A small sound classifier, trained from scratch.
Training: muon at rate 0.002, 4700 steps, held-out accuracy 83%.
Data: trained on struck, bounced, scraped and rolled objects made by modal synthesis, 78125 training examples, 2.9 epochs.
Rows from block 3, named by matrix and row number. Each number is 200 + 20 x the weight over the matrix's rms, rounded and kept within 0 to 999. All counts start at 0.
# pw1: conv module expand (GLU, value and gate stacked) (model.blocks.3.conv.pw1.weight, 384x192), inputs 0-191
pw1.44,217,204,196,203,223,203,205,224,195,210,210,194,198,239,195,218,212,210,214,166,204,198,219,207,218,232,226,173,179,209,198,238,195,184,210,202,181,188,211,165,220,192,204,155,222,202,169,238,246,194,193,191,216,222,209,203,220,210,223,209,189,199,208,174,228,218,195,181,192,229,237,189,218,187,250,175,177,206,194,173,202,189,175,188,197,191,218,223,216,214,209,205,175,183,181,166,215,223,198,185,242,198,200,220,215,170,193,231,157,214,210,192,187,184,181,201,225,218,216,180,190,234,188,196,177,200,196,212,199,189,189,207,181,209,210,245,184,193,213,225,205,204,203,193,197,212,209,204,159,194,165,193,180,179,202,170,157,216,211,231,232,251,173,169,175,199,205,200,194,194,177,191,201,201,221,230,169,206,209,210,204,215,187,160,224,222,250,216,170,175,199,187
pw1.45,221,171,197,204,209,171,207,217,199,218,181,189,210,195,195,177,192,209,215,226,213,177,206,201,202,195,176,208,208,205,216,252,225,208,210,170,196,208,218,221,207,189,219,214,218,188,252,206,230,182,215,168,192,180,221,186,192,212,189,200,196,194,179,194,171,187,230,205,178,166,204,201,209,235,219,192,210,173,204,204,209,205,230,188,203,180,184,210,199,176,194,213,198,213,210,183,151,234,213,252,182,189,190,201,218,208,178,218,188,221,216,175,174,191,203,200,178,204,205,203,194,193,203,225,189,180,194,191,182,235,222,208,196,179,169,223,198,203,211,185,198,207,238,194,211,225,192,171,227,189,195,190,179,230,208,200,184,209,173,195,200,169,179,240,213,196,167,233,194,227,167,200,217,185,156,180,172,194,221,204,224,209,196,177,197,205,210,212,171,172,214,209
pw1.46,178,233,192,160,181,198,165,219,191,215,201,227,193,230,219,199,167,183,209,187,196,212,161,218,216,187,173,210,174,224,160,203,199,182,180,223,189,178,194,192,238,256,199,232,219,190,199,177,221,198,177,212,182,178,193,240,225,183,226,228,199,183,169,142,202,213,215,203,216,171,209,246,202,215,184,208,184,157,213,216,216,239,200,174,215,201,195,199,178,195,186,199,203,225,204,202,205,223,212,177,190,217,192,197,239,235,193,200,202,180,198,188,184,199,177,239,195,209,188,197,184,221,228,159,170,211,202,224,216,189,168,200,193,219,184,188,185,192,180,234,245,192,209,175,216,224,226,210,162,199,190,175,235,195,197,210,226,196,208,208,220,170,194,151,196,180,219,155,172,218,217,247,196,186,181,189,182,216,215,203,215,196,235,203,222,214,226,202,228,200,206,225
pw1.47,219,184,186,204,182,207,186,234,186,232,202,215,250,156,179,208,228,212,220,183,189,190,179,216,201,205,167,207,198,218,237,226,177,223,233,156,185,227,188,182,229,192,232,210,206,228,229,189,186,203,228,211,233,188,182,213,149,223,183,176,178,207,233,217,195,194,198,204,172,173,194,200,192,213,204,185,175,190,207,198,214,220,176,188,201,188,222,188,209,180,186,201,200,217,229,209,227,206,204,236,197,185,197,199,209,185,204,224,212,167,172,223,191,181,202,195,192,222,202,175,173,199,175,231,204,192,194,184,181,219,187,201,230,204,193,207,166,163,185,208,186,187,176,226,163,227,191,220,168,176,201,213,190,182,185,218,189,207,212,193,209,197,172,191,195,211,192,155,222,191,182,195,189,191,195,169,189,179,175,201,178,204,194,208,180,160,156,190,198,238,201,195
pw1.48,202,207,228,221,182,210,211,208,225,199,175,209,185,211,209,184,219,192,200,167,212,233,212,201,174,207,209,166,193,169,191,226,203,196,180,195,216,164,167,193,203,217,218,166,164,197,236,169,225,208,173,191,220,236,185,207,178,199,198,221,189,211,237,224,204,159,184,241,197,218,215,205,156,180,211,192,214,220,186,208,171,175,198,196,208,223,185,200,200,237,201,199,206,202,185,230,227,178,211,195,213,196,187,206,220,191,200,213,203,223,212,235,227,208,233,196,199,185,189,188,210,217,203,217,190,198,196,198,243,195,234,197,192,205,212,168,195,165,238,152,224,174,204,195,175,199,157,176,207,187,204,205,197,197,153,202,176,209,201,210,216,175,196,203,246,147,179,244,198,211,173,186,205,184,217,219,162,222,180,218,182,195,179,184,216,234,218,220,189,200,191,168
pw1.49,214,196,183,190,179,204,193,197,184,211,200,203,167,167,202,201,203,187,202,188,198,217,220,187,176,220,185,216,190,208,192,198,210,185,199,193,179,245,184,179,185,212,194,195,199,214,218,184,167,200,201,223,183,200,233,194,220,166,214,232,201,196,196,191,212,192,185,209,214,186,187,191,196,212,221,197,191,236,197,183,198,220,185,189,191,215,195,224,206,209,214,200,202,230,190,211,241,186,196,219,193,183,219,186,158,208,192,185,197,159,211,200,208,198,190,198,183,164,212,194,201,181,212,192,238,218,197,195,197,234,146,204,217,226,183,223,216,200,218,243,173,228,194,200,179,189,214,213,164,200,208,237,207,194,189,179,197,171,194,209,193,173,219,189,229,196,207,181,213,191,205,195,166,210,194,197,230,202,202,200,203,218,198,197,179,214,214,220,202,210,195,203
pw1.50,187,149,187,211,213,209,214,204,200,203,218,198,185,217,206,164,196,195,172,206,178,183,190,179,213,188,239,195,198,138,181,210,216,193,211,197,204,214,166,179,213,191,197,227,177,234,198,208,201,204,221,166,208,209,233,192,211,224,196,234,200,181,197,183,212,162,204,186,211,223,225,182,210,193,226,195,188,201,220,225,169,193,201,176,222,204,215,201,193,203,168,181,176,204,219,191,197,203,230,235,223,188,213,190,234,164,189,174,204,186,205,206,218,154,214,159,165,201,159,200,166,227,206,169,185,196,152,238,219,209,226,237,234,166,209,192,193,202,206,225,215,173,212,207,189,200,207,181,171,181,191,210,191,215,189,185,185,218,207,188,186,176,208,205,188,177,183,245,223,220,212,166,178,174,190,200,226,176,221,191,158,200,213,238,219,201,194,184,161,197,174,178
pw1.51,210,208,215,196,208,201,212,234,233,247,181,197,195,205,219,190,204,213,199,214,212,207,176,219,206,185,200,167,220,205,189,223,218,184,196,207,201,188,181,195,207,186,212,151,189,157,208,202,194,232,183,197,190,181,223,184,208,223,208,201,219,210,203,180,203,204,183,190,186,202,200,269,192,223,179,212,185,197,188,167,176,202,204,202,238,195,223,216,191,183,186,188,182,216,211,207,186,188,183,157,212,183,221,224,226,220,204,196,236,129,196,200,215,216,180,189,169,219,217,213,184,197,220,215,204,194,167,193,222,237,191,143,149,169,178,242,208,200,242,221,212,181,186,193,169,185,208,195,146,197,193,197,189,211,174,241,201,177,149,207,178,223,200,221,203,208,127,234,215,192,173,190,184,175,209,185,207,223,207,223,199,152,227,183,205,201,204,196,171,212,200,180
pw1.52,203,179,196,211,193,211,194,219,191,193,228,193,212,194,199,179,208,218,193,216,210,192,201,189,166,221,212,209,237,231,218,206,196,192,197,201,205,203,234,205,184,200,207,175,190,174,195,201,197,214,190,190,165,196,209,161,226,205,179,230,217,213,182,181,211,185,197,208,201,207,188,181,203,200,196,199,215,238,250,198,193,186,183,235,197,181,224,187,213,205,153,191,199,188,197,193,192,196,219,184,211,215,174,206,213,233,173,227,197,210,226,189,206,168,187,177,209,165,178,178,222,206,168,230,183,193,175,180,215,183,208,215,221,221,176,181,200,231,175,199,187,162,228,208,189,194,211,221,196,212,179,196,177,198,212,194,183,218,166,186,196,205,205,179,197,210,173,213,170,192,185,208,207,208,208,193,213,197,240,190,204,163,208,221,200,189,242,199,167,211,198,204
pw1.53,184,185,223,215,229,197,214,174,206,178,197,199,190,239,195,177,216,213,216,201,184,204,213,159,242,181,158,190,163,230,224,207,178,228,181,220,222,181,225,161,222,217,209,177,212,221,208,230,171,233,163,207,211,219,191,151,236,231,204,206,194,178,174,238,188,197,203,179,211,186,192,196,172,187,188,201,201,209,193,214,184,195,196,166,203,201,214,205,231,218,182,231,187,229,205,192,197,211,203,158,168,240,197,191,183,217,214,236,197,195,225,213,182,198,194,180,164,191,206,242,188,195,184,187,184,211,212,186,225,171,193,204,223,196,167,195,196,189,227,201,187,219,209,214,190,202,191,217,204,195,206,211,191,197,188,206,189,197,189,206,205,228,161,218,198,158,202,198,222,243,204,212,190,208,183,175,194,183,202,210,208,168,207,195,198,198,179,186,205,166,210,215
pw1.54,230,212,205,213,192,212,173,201,198,206,204,205,177,233,192,221,225,241,203,240,221,206,220,210,217,189,179,172,187,200,185,208,210,176,193,205,205,219,218,197,187,196,205,201,224,196,210,217,198,201,198,206,182,170,180,204,204,200,200,177,189,224,223,215,154,194,210,208,216,215,206,218,246,173,185,205,236,224,233,192,235,183,222,204,219,187,240,205,208,210,200,179,189,182,222,166,202,194,195,186,170,208,186,203,216,227,187,168,213,184,185,192,226,154,220,197,189,190,218,176,217,206,162,235,222,201,191,216,198,248,173,187,198,211,151,216,203,187,138,198,202,246,153,177,204,200,189,193,208,221,187,142,212,179,186,219,220,211,214,166,218,179,207,195,195,224,193,211,156,210,176,210,196,175,206,205,183,181,185,214,202,201,194,224,211,184,217,179,213,183,195,204
pw1.55,205,177,237,231,193,191,184,201,179,206,205,178,228,189,208,200,215,188,235,184,189,153,217,196,238,166,220,183,188,190,203,174,210,219,182,193,203,203,196,188,197,182,206,183,190,201,190,167,226,189,197,185,234,167,208,212,191,210,219,219,177,198,208,184,193,226,204,203,205,218,201,213,205,217,222,217,205,193,215,187,199,199,206,202,233,213,187,181,217,214,215,213,222,217,182,192,184,203,213,191,236,167,193,214,205,176,212,224,238,182,211,196,187,196,189,183,211,199,164,189,196,236,188,223,211,199,210,215,225,208,201,195,198,238,208,194,192,223,213,216,199,203,187,183,212,170,206,180,250,186,179,181,214,169,204,185,206,211,227,225,191,212,183,175,194,209,230,216,211,191,218,177,169,210,187,202,199,213,210,233,212,228,179,158,197,177,217,170,198,213,197,179
pw1.56,225,183,176,176,183,208,230,162,229,201,213,186,224,233,179,199,236,226,186,192,204,197,232,211,171,198,207,212,192,186,203,211,205,234,183,193,191,212,198,187,192,230,208,208,188,241,223,188,166,196,159,196,214,223,256,203,200,179,210,189,189,220,184,194,190,175,154,249,183,155,200,223,216,213,197,220,180,221,159,191,161,219,219,189,211,165,187,190,207,176,184,213,203,195,222,218,208,223,199,194,207,194,228,210,191,203,186,192,195,212,188,214,144,215,218,197,184,165,185,179,201,191,183,203,213,213,144,185,171,188,226,195,210,194,191,173,207,166,216,180,180,210,195,217,196,220,184,197,209,239,210,214,208,217,209,162,190,241,232,200,172,206,196,190,207,206,202,170,202,224,210,200,182,175,214,183,210,186,211,184,201,218,217,206,198,170,189,224,190,200,187,208
pw1.57,186,201,240,205,206,201,176,198,205,218,222,152,195,188,184,199,173,183,192,199,226,194,189,194,226,200,219,193,192,218,171,170,236,185,241,228,233,195,197,214,206,206,210,213,195,207,228,212,231,193,179,223,206,183,190,207,225,198,196,187,213,185,237,198,229,198,213,192,193,212,208,211,196,208,159,187,196,193,197,206,163,229,205,209,194,219,176,199,211,170,199,193,204,201,175,204,193,208,243,188,206,205,170,204,220,182,201,214,162,190,220,217,196,194,190,220,225,234,207,231,203,179,202,209,191,177,195,183,182,202,202,196,224,180,205,248,211,167,191,202,199,177,192,215,246,160,174,191,208,207,185,196,196,180,212,205,208,234,202,200,223,169,189,190,197,177,208,187,216,197,190,204,190,202,165,193,222,190,191,190,212,179,193,216,235,217,204,191,199,197,188,169
pw1.58,181,192,189,203,175,195,181,194,201,216,208,236,191,178,192,190,185,195,220,214,237,178,211,220,199,202,193,232,213,202,207,195,182,226,193,223,190,212,205,195,223,192,198,212,199,199,208,201,245,199,222,203,206,173,213,198,155,194,213,217,174,210,183,229,180,185,210,167,198,195,202,176,189,231,194,193,213,142,200,210,180,219,194,185,195,217,202,207,220,229,174,219,195,209,210,171,188,189,240,208,187,195,210,199,194,215,226,166,214,208,182,205,215,185,192,159,183,182,181,174,202,205,195,185,237,221,218,218,201,210,183,195,184,198,197,234,188,208,213,226,208,203,223,190,212,229,200,210,187,202,205,219,221,204,199,169,230,181,199,212,193,202,168,190,158,209,185,207,193,188,190,202,194,157,221,202,169,238,210,196,208,213,183,199,195,182,202,185,175,226,203,175
pw1.59,208,204,217,239,206,243,189,212,213,210,157,180,203,172,230,225,202,197,173,205,206,197,190,171,228,153,203,207,203,155,199,205,202,197,193,219,173,203,184,174,210,166,187,234,216,218,187,177,199,211,220,178,172,184,187,193,177,194,221,187,188,200,229,178,213,173,212,214,171,195,188,200,207,200,185,209,194,219,184,181,219,211,232,206,226,211,177,213,179,211,208,210,197,215,244,194,196,203,201,167,180,206,165,185,187,205,200,174,196,176,226,196,236,214,246,224,173,203,208,209,225,179,230,194,170,235,168,189,184,220,188,212,199,204,153,248,190,176,204,188,191,176,199,184,172,215,192,188,188,197,225,209,179,175,198,220,220,216,244,179,183,205,204,229,198,223,228,212,244,217,169,196,167,212,199,195,216,169,210,203,175,206,220,196,180,204,195,181,175,204,217,229
pw1.60,167,214,200,236,176,213,211,212,192,233,205,204,205,234,200,220,165,191,228,221,216,177,219,220,219,221,196,202,167,202,178,171,175,194,222,270,194,201,225,216,213,233,173,205,181,186,207,195,197,200,211,191,230,192,196,189,183,209,156,238,216,156,201,192,197,199,151,224,169,224,168,229,218,214,208,189,232,202,211,177,201,199,212,180,168,191,173,193,210,196,220,241,163,211,173,241,177,216,205,170,206,168,157,211,211,175,224,162,213,200,198,169,187,202,178,226,197,180,223,209,183,175,227,216,223,195,195,200,224,227,176,237,208,193,192,209,208,195,194,210,226,173,217,193,200,208,215,214,195,192,168,177,176,206,167,193,188,190,163,185,235,191,180,191,201,156,182,192,179,194,178,204,185,216,207,191,199,234,234,187,183,179,242,192,151,163,207,192,168,182,181,199
pw1.61,189,201,189,224,175,186,204,197,178,210,205,237,187,209,179,188,218,233,205,226,187,218,186,218,203,192,215,198,183,195,180,222,219,210,204,207,206,196,183,198,248,215,240,219,197,209,197,168,201,200,149,230,207,227,194,212,191,182,198,196,156,210,238,167,193,166,205,173,185,197,156,204,174,199,162,185,212,201,192,212,185,218,193,197,193,223,200,203,228,194,183,207,197,209,161,205,180,189,201,191,233,225,195,202,203,209,196,210,237,148,216,174,206,181,203,218,204,177,185,205,209,192,158,218,169,196,217,191,229,198,198,195,226,217,219,193,180,205,202,197,225,212,201,183,222,200,192,174,202,198,224,180,229,217,193,194,209,245,181,202,228,169,181,214,225,226,182,197,174,150,153,225,213,191,187,213,195,198,166,215,190,205,199,202,221,182,178,214,214,207,204,221
pw1.62,188,168,239,182,179,188,183,177,198,221,192,202,218,229,205,188,221,190,184,206,171,193,208,225,179,171,152,211,214,204,191,212,212,201,191,234,190,187,226,194,221,185,169,188,231,214,224,206,169,198,226,187,208,198,199,221,205,179,183,218,210,185,198,194,146,141,219,188,199,233,201,190,222,188,202,203,231,192,225,170,169,189,190,182,214,224,184,196,226,192,163,185,220,213,195,198,223,195,220,192,203,200,223,173,164,191,226,201,216,203,215,198,180,168,238,200,184,209,245,205,203,169,191,213,205,215,210,185,195,196,196,197,215,206,183,214,207,187,176,217,247,243,180,213,210,212,240,199,186,199,191,188,189,225,205,182,184,208,208,212,195,225,201,189,201,210,216,164,219,229,182,182,208,184,221,181,214,223,233,227,199,162,185,206,234,190,207,172,192,209,229,205
pw1.63,194,175,193,215,190,187,214,197,203,173,197,170,195,169,226,184,235,194,196,223,202,199,191,195,144,212,195,212,222,171,162,197,213,168,218,209,172,243,180,237,172,175,237,234,179,218,205,212,191,204,196,196,171,207,163,195,183,203,206,209,213,179,220,197,221,204,197,229,208,206,188,183,198,193,191,183,178,185,219,178,211,190,207,197,164,219,200,213,203,185,141,223,204,212,173,209,197,200,203,226,175,213,169,200,215,173,201,189,189,200,177,179,178,196,183,211,190,187,201,192,198,196,219,202,200,222,173,182,189,223,231,233,192,196,189,212,181,199,211,212,186,186,181,217,202,204,187,207,202,202,206,160,179,233,209,198,222,207,197,187,190,205,216,221,180,203,204,192,241,193,196,197,175,185,192,200,214,175,194,199,235,207,218,241,215,215,190,197,219,212,203,201
pw1.64,198,196,191,174,245,214,178,208,168,208,172,237,206,191,215,219,196,222,208,216,225,226,211,204,218,184,212,231,219,196,243,172,181,197,178,227,232,172,173,214,199,203,191,227,220,199,210,174,196,215,216,198,211,205,182,212,171,172,203,209,197,191,196,209,209,190,183,218,212,214,206,197,193,192,197,195,220,210,215,187,225,220,179,189,173,175,212,199,235,222,218,195,183,209,170,221,174,211,220,191,161,179,213,203,209,190,204,172,210,200,250,231,160,186,179,206,191,213,204,180,214,195,200,208,177,200,182,237,206,179,200,202,184,188,147,173,179,191,163,188,208,199,213,204,227,202,186,138,226,168,194,218,208,188,204,178,198,184,200,197,177,247,188,221,181,179,178,205,186,200,219,190,176,182,194,180,161,201,233,211,222,177,187,208,219,220,230,217,196,225,216,205
pw1.65,194,157,195,226,195,187,211,221,232,177,191,188,187,204,209,185,210,202,180,247,205,221,202,220,212,203,207,206,197,183,179,182,176,219,171,166,214,215,213,186,196,227,185,174,177,213,216,217,218,191,219,215,178,174,173,218,227,226,194,183,212,211,222,168,193,182,173,209,171,193,182,224,247,203,201,195,179,237,175,203,167,167,197,192,234,211,250,170,203,190,201,182,207,187,197,193,212,206,224,205,222,215,181,234,202,186,196,180,211,159,212,164,196,241,180,197,186,207,160,197,199,195,152,207,208,227,211,199,191,215,189,186,223,221,192,217,173,185,234,174,251,209,210,175,197,215,202,193,219,199,190,247,235,173,218,177,179,204,169,167,218,180,189,193,218,200,185,191,197,194,215,216,206,238,187,213,211,201,190,253,211,201,185,197,204,189,203,191,201,164,227,222
pw1.66,196,233,216,202,221,196,192,223,207,164,193,222,235,177,158,229,205,190,220,198,213,188,190,171,223,165,175,220,158,228,178,216,166,215,206,228,209,198,190,222,159,175,207,227,209,188,194,207,163,227,195,183,186,203,154,193,229,206,190,223,188,197,195,192,217,213,193,228,198,193,219,189,185,173,234,204,205,236,199,246,206,177,203,210,223,245,205,173,240,223,199,202,180,219,182,208,185,240,222,184,208,184,211,217,194,220,249,219,206,207,205,211,154,190,237,211,193,191,200,205,202,203,231,215,185,204,205,220,219,169,178,216,237,207,176,217,235,239,189,170,184,198,192,199,169,224,147,216,222,200,220,235,208,217,209,196,220,190,185,223,173,191,225,196,188,176,181,192,209,172,191,152,224,209,202,184,165,184,203,205,164,205,167,182,218,187,202,205,180,173,199,171
pw1.67,244,243,212,200,211,212,232,197,164,218,220,193,207,209,220,204,191,221,170,223,209,214,198,229,212,221,209,182,174,209,226,164,171,235,202,227,217,201,213,208,201,204,223,198,200,185,197,209,215,204,174,201,238,205,192,202,186,238,207,218,192,217,199,182,212,228,210,183,191,204,225,183,185,200,200,231,208,215,190,203,187,190,205,222,205,196,183,210,191,166,202,243,222,209,184,187,175,206,187,194,199,210,227,182,221,196,184,170,192,224,214,205,197,173,158,218,196,193,228,223,202,230,211,227,142,229,193,207,206,179,195,175,173,197,245,206,191,204,180,176,193,211,226,203,200,196,214,220,177,198,216,186,184,192,202,224,199,188,159,195,212,190,205,170,172,207,192,176,217,221,172,198,216,201,215,231,196,203,210,221,194,186,217,197,177,186,202,171,152,218,188,201
pw1.68,249,192,192,211,185,200,192,182,168,219,199,191,199,166,166,185,184,215,226,193,194,209,213,213,187,175,207,159,220,147,193,218,168,212,169,200,184,166,173,179,210,189,209,201,196,207,186,182,173,209,202,216,198,158,186,195,202,206,200,196,175,177,199,144,221,219,193,188,205,185,181,221,185,190,187,196,209,231,204,222,239,192,207,194,212,181,158,185,173,217,200,241,185,209,233,178,188,185,177,245,223,184,238,163,208,211,172,177,193,178,170,201,175,192,182,160,169,198,239,203,196,216,174,201,174,186,203,202,209,235,207,173,201,233,210,178,199,191,209,204,233,153,226,210,196,217,185,238,194,223,226,130,206,207,190,209,186,176,229,177,199,202,172,198,231,173,243,204,240,217,224,213,215,176,229,204,185,227,196,191,209,220,188,196,225,207,204,201,215,239,182,178
pw1.69,234,204,223,221,198,219,216,192,192,218,230,217,227,203,177,193,207,217,234,203,211,183,186,221,174,208,226,215,202,207,169,195,164,213,150,170,199,169,208,209,202,186,200,176,186,187,198,262,195,199,212,214,225,228,200,212,215,195,197,202,166,222,177,192,180,205,194,172,179,208,239,184,182,245,193,205,219,250,200,207,197,199,219,157,192,183,214,227,200,210,210,197,177,195,188,232,200,196,218,191,219,196,185,196,219,226,243,178,156,215,158,198,192,215,215,198,176,205,262,168,215,218,199,212,193,181,177,173,211,190,200,172,185,228,190,184,198,236,195,231,186,199,217,211,192,264,186,211,214,218,200,202,190,153,203,200,223,230,211,207,208,214,189,174,189,185,198,241,171,165,223,238,216,195,219,185,189,203,235,208,203,170,210,208,154,205,174,210,205,171,243,210
pw1.70,180,231,211,176,197,208,184,207,230,179,174,192,192,202,219,188,200,207,198,221,177,226,218,179,210,242,211,206,198,212,208,214,238,220,193,196,228,192,213,221,196,203,215,203,202,205,206,196,182,190,230,223,221,194,160,172,209,207,214,215,209,207,204,207,218,186,176,209,187,215,227,215,187,212,191,207,193,197,205,179,224,218,182,156,171,200,165,203,198,180,216,188,189,180,188,149,231,174,196,181,167,192,201,203,228,183,211,143,199,194,226,196,220,182,188,243,216,204,184,212,192,186,205,229,191,192,171,221,223,204,174,231,183,183,195,203,229,156,185,199,221,189,221,178,223,195,212,237,180,199,197,207,203,172,186,220,195,209,180,187,229,157,225,217,211,191,210,190,154,209,171,214,223,205,165,206,184,205,195,190,203,196,170,213,200,234,170,205,214,214,200,206
pw1.71,204,237,205,196,196,196,196,227,213,225,205,205,217,185,168,174,213,165,217,187,185,218,206,227,190,197,167,212,200,199,198,211,194,204,200,226,206,168,198,236,211,207,223,186,198,221,183,204,180,212,173,223,205,199,217,172,152,190,189,215,234,215,206,216,192,220,170,203,222,193,198,201,181,190,183,244,209,246,204,244,173,157,164,212,227,166,185,214,194,232,206,193,183,225,242,189,204,204,193,177,196,226,241,229,184,208,171,252,193,196,213,189,228,203,255,172,220,188,235,212,190,220,182,224,173,208,194,193,195,191,199,176,222,200,187,199,230,183,212,183,191,200,198,189,161,168,225,202,213,187,184,211,210,201,213,195,212,201,203,178,240,218,172,204,187,237,202,187,238,209,184,201,196,205,210,210,204,197,194,183,224,180,219,209,189,189,196,178,195,201,222,173
pw1.72,202,212,214,192,213,214,239,195,189,209,204,209,207,170,202,203,205,227,194,169,224,243,190,180,152,204,201,218,223,195,162,201,192,209,206,199,196,202,230,204,205,198,208,226,205,181,225,196,230,183,154,218,218,210,196,214,193,203,199,239,198,204,165,207,176,199,181,218,204,189,181,159,178,204,221,166,186,177,214,203,211,189,218,197,189,199,210,206,194,183,157,171,192,231,238,210,194,241,195,188,193,197,211,224,177,226,217,209,216,189,215,213,192,220,194,233,216,215,184,214,207,226,230,180,219,183,220,188,201,212,174,200,192,157,209,202,221,209,169,213,181,189,178,214,209,190,217,217,190,214,208,183,200,204,172,191,212,202,218,185,166,239,225,171,207,195,202,247,191,201,248,220,208,194,195,194,217,224,170,190,172,196,214,237,209,201,217,194,195,208,179,244
pw1.73,155,195,180,193,195,214,169,209,182,180,216,196,227,213,168,206,251,186,212,201,235,171,182,223,179,228,170,183,219,193,221,180,192,194,188,179,209,201,224,155,218,163,184,202,184,171,175,175,196,213,222,190,184,184,191,192,197,172,174,179,214,206,188,196,226,194,219,224,227,216,196,211,193,217,179,201,213,204,183,171,248,210,202,167,196,206,218,194,195,196,211,186,207,218,188,222,227,215,200,198,214,203,185,219,221,217,224,225,185,224,185,183,164,207,224,218,207,170,191,212,220,202,224,191,206,224,196,225,208,195,240,200,198,206,194,206,198,232,205,178,204,228,234,208,172,188,208,229,232,212,211,189,238,164,221,202,233,198,217,195,191,189,191,193,184,205,203,225,200,189,228,174,220,202,194,213,201,196,184,193,195,196,176,205,186,183,176,200,194,186,221,201
pw1.74,174,225,210,194,183,205,228,203,184,192,185,224,237,225,188,153,212,189,208,197,178,189,187,204,201,186,202,179,174,205,193,190,189,235,235,194,215,216,176,195,190,192,215,227,185,191,188,204,172,189,205,178,151,197,191,182,213,204,163,206,189,214,142,217,192,213,222,189,192,208,185,191,215,167,164,191,185,208,194,192,191,206,176,192,211,214,201,183,157,209,239,178,230,254,198,231,190,190,186,200,206,207,205,228,186,181,176,188,202,209,204,204,211,198,208,200,189,216,216,168,196,221,219,193,211,212,192,240,221,178,220,200,211,196,154,197,224,178,194,199,177,208,214,214,168,199,227,194,178,207,238,238,202,185,194,209,209,218,190,234,176,208,190,184,173,205,176,203,192,231,189,199,188,212,181,173,221,244,182,216,218,191,169,182,182,190,203,221,191,197,200,237
pw1.75,206,196,186,246,220,221,211,215,204,197,184,198,196,228,180,214,201,200,253,162,185,202,209,184,226,180,207,184,197,223,188,191,185,206,150,214,221,212,160,190,182,196,170,162,191,205,190,196,212,194,212,228,172,209,195,214,197,196,197,171,182,167,208,193,152,185,177,190,213,207,207,215,221,178,229,236,173,203,221,183,203,231,228,220,212,197,179,187,213,194,211,162,232,193,208,191,211,204,203,191,224,188,180,185,203,167,199,204,181,220,188,185,225,203,185,231,186,198,163,201,211,187,183,218,191,196,205,186,193,182,212,200,212,161,209,199,205,257,197,173,196,198,203,205,232,197,209,217,217,185,196,185,235,215,222,188,176,202,183,244,212,212,227,217,237,202,218,191,202,198,229,185,214,185,241,180,244,178,217,229,210,201,175,214,189,193,194,202,244,205,204,222
pw1.76,158,221,213,224,167,209,168,189,193,205,191,202,190,201,190,219,181,186,174,223,159,237,214,214,195,172,224,203,203,177,213,178,195,213,222,231,203,220,155,221,186,195,220,217,175,173,215,217,189,200,207,234,197,191,192,198,194,194,194,216,216,184,218,218,192,205,193,230,176,245,200,200,194,256,202,196,168,194,216,173,228,225,202,181,185,192,218,187,214,187,192,223,218,209,193,194,190,229,200,177,179,189,147,167,157,218,213,202,201,202,181,167,165,199,181,209,190,202,205,210,183,210,223,208,148,192,188,197,213,199,215,223,219,196,178,214,196,203,205,184,242,205,169,224,151,225,202,172,201,198,149,244,207,245,254,183,185,199,224,205,213,224,190,200,217,178,214,191,164,218,164,200,212,203,177,183,190,193,212,155,214,216,214,172,202,194,208,181,195,203,204,192
pw1.77,175,227,166,246,217,186,184,206,208,207,167,216,190,205,194,175,223,171,181,205,174,227,202,177,190,183,200,189,205,231,186,219,228,208,211,169,197,218,182,220,177,190,197,181,199,219,175,225,204,203,185,192,231,207,183,243,218,231,226,179,207,195,171,198,197,200,194,191,185,167,213,213,217,215,220,226,200,166,204,227,202,216,187,199,258,203,226,193,215,180,235,221,156,170,189,162,213,202,181,183,196,191,211,231,181,178,260,177,208,214,186,208,188,178,209,224,185,201,227,202,179,216,185,219,198,176,214,178,208,230,223,196,202,219,166,188,158,148,189,212,239,215,179,206,168,188,211,204,181,227,197,206,193,216,184,206,212,187,175,174,214,183,233,183,197,198,196,204,220,205,196,238,194,241,189,191,171,189,170,224,229,238,158,210,198,153,174,206,227,193,179,205
pw1.78,192,210,235,168,203,196,188,259,213,179,188,214,227,166,228,200,182,214,212,167,189,171,173,209,207,190,207,176,219,203,179,217,206,183,210,249,201,208,193,210,220,211,226,209,216,193,178,200,214,209,198,158,229,220,207,200,185,169,242,215,172,201,206,190,223,215,183,198,221,203,169,215,205,220,195,217,197,213,215,203,213,216,219,170,186,199,198,203,180,179,201,181,173,157,181,238,192,164,198,158,219,207,207,178,205,208,195,209,198,228,214,187,219,191,188,221,203,220,172,210,175,203,163,207,186,244,172,197,214,185,194,214,236,199,185,223,212,247,211,185,211,193,180,186,202,197,161,206,200,173,222,190,170,191,170,192,191,202,221,190,166,198,230,175,191,268,227,215,199,171,210,181,230,177,189,214,208,193,222,223,165,224,215,157,200,178,226,171,190,163,201,206
pw1.79,213,201,206,199,217,195,186,165,170,210,213,226,219,187,187,198,176,199,197,193,202,202,218,194,156,213,165,238,260,214,201,238,204,222,201,179,216,226,190,233,236,221,233,206,209,210,193,226,226,164,205,227,180,175,195,188,201,152,220,202,192,255,229,176,224,208,209,212,187,208,181,218,191,228,215,174,228,200,231,210,231,189,198,216,213,181,169,229,191,208,219,210,199,226,210,161,219,193,185,176,139,178,172,224,206,196,198,190,224,238,175,196,225,207,225,196,219,215,220,191,225,253,177,221,226,202,153,208,206,201,180,165,192,170,192,217,193,229,217,171,194,166,221,236,216,169,233,177,242,180,236,196,212,210,170,228,224,195,197,220,215,205,220,223,221,190,192,216,216,190,195,205,194,149,197,198,221,192,169,194,170,195,177,205,178,200,192,165,205,206,207,186
pw1.80,220,225,191,220,192,185,206,218,205,215,222,166,161,202,210,191,203,196,213,182,172,195,202,185,180,162,202,227,182,208,177,227,189,180,201,179,214,211,163,210,260,211,190,201,211,210,205,212,245,216,201,224,187,223,173,194,211,178,198,209,197,210,189,217,190,211,216,183,200,195,210,223,230,197,193,169,195,173,197,226,214,194,176,194,184,191,225,203,222,204,192,212,204,197,175,221,215,193,194,226,209,220,202,186,221,200,245,195,216,216,224,196,195,221,199,240,199,212,189,234,155,217,171,177,183,164,208,202,175,207,204,203,211,198,191,178,198,186,207,216,200,204,211,174,203,198,194,208,183,189,215,210,193,217,193,224,222,194,173,244,210,169,178,218,204,171,198,214,171,206,200,177,219,198,223,184,179,208,172,244,215,218,205,179,228,213,218,192,162,230,204,202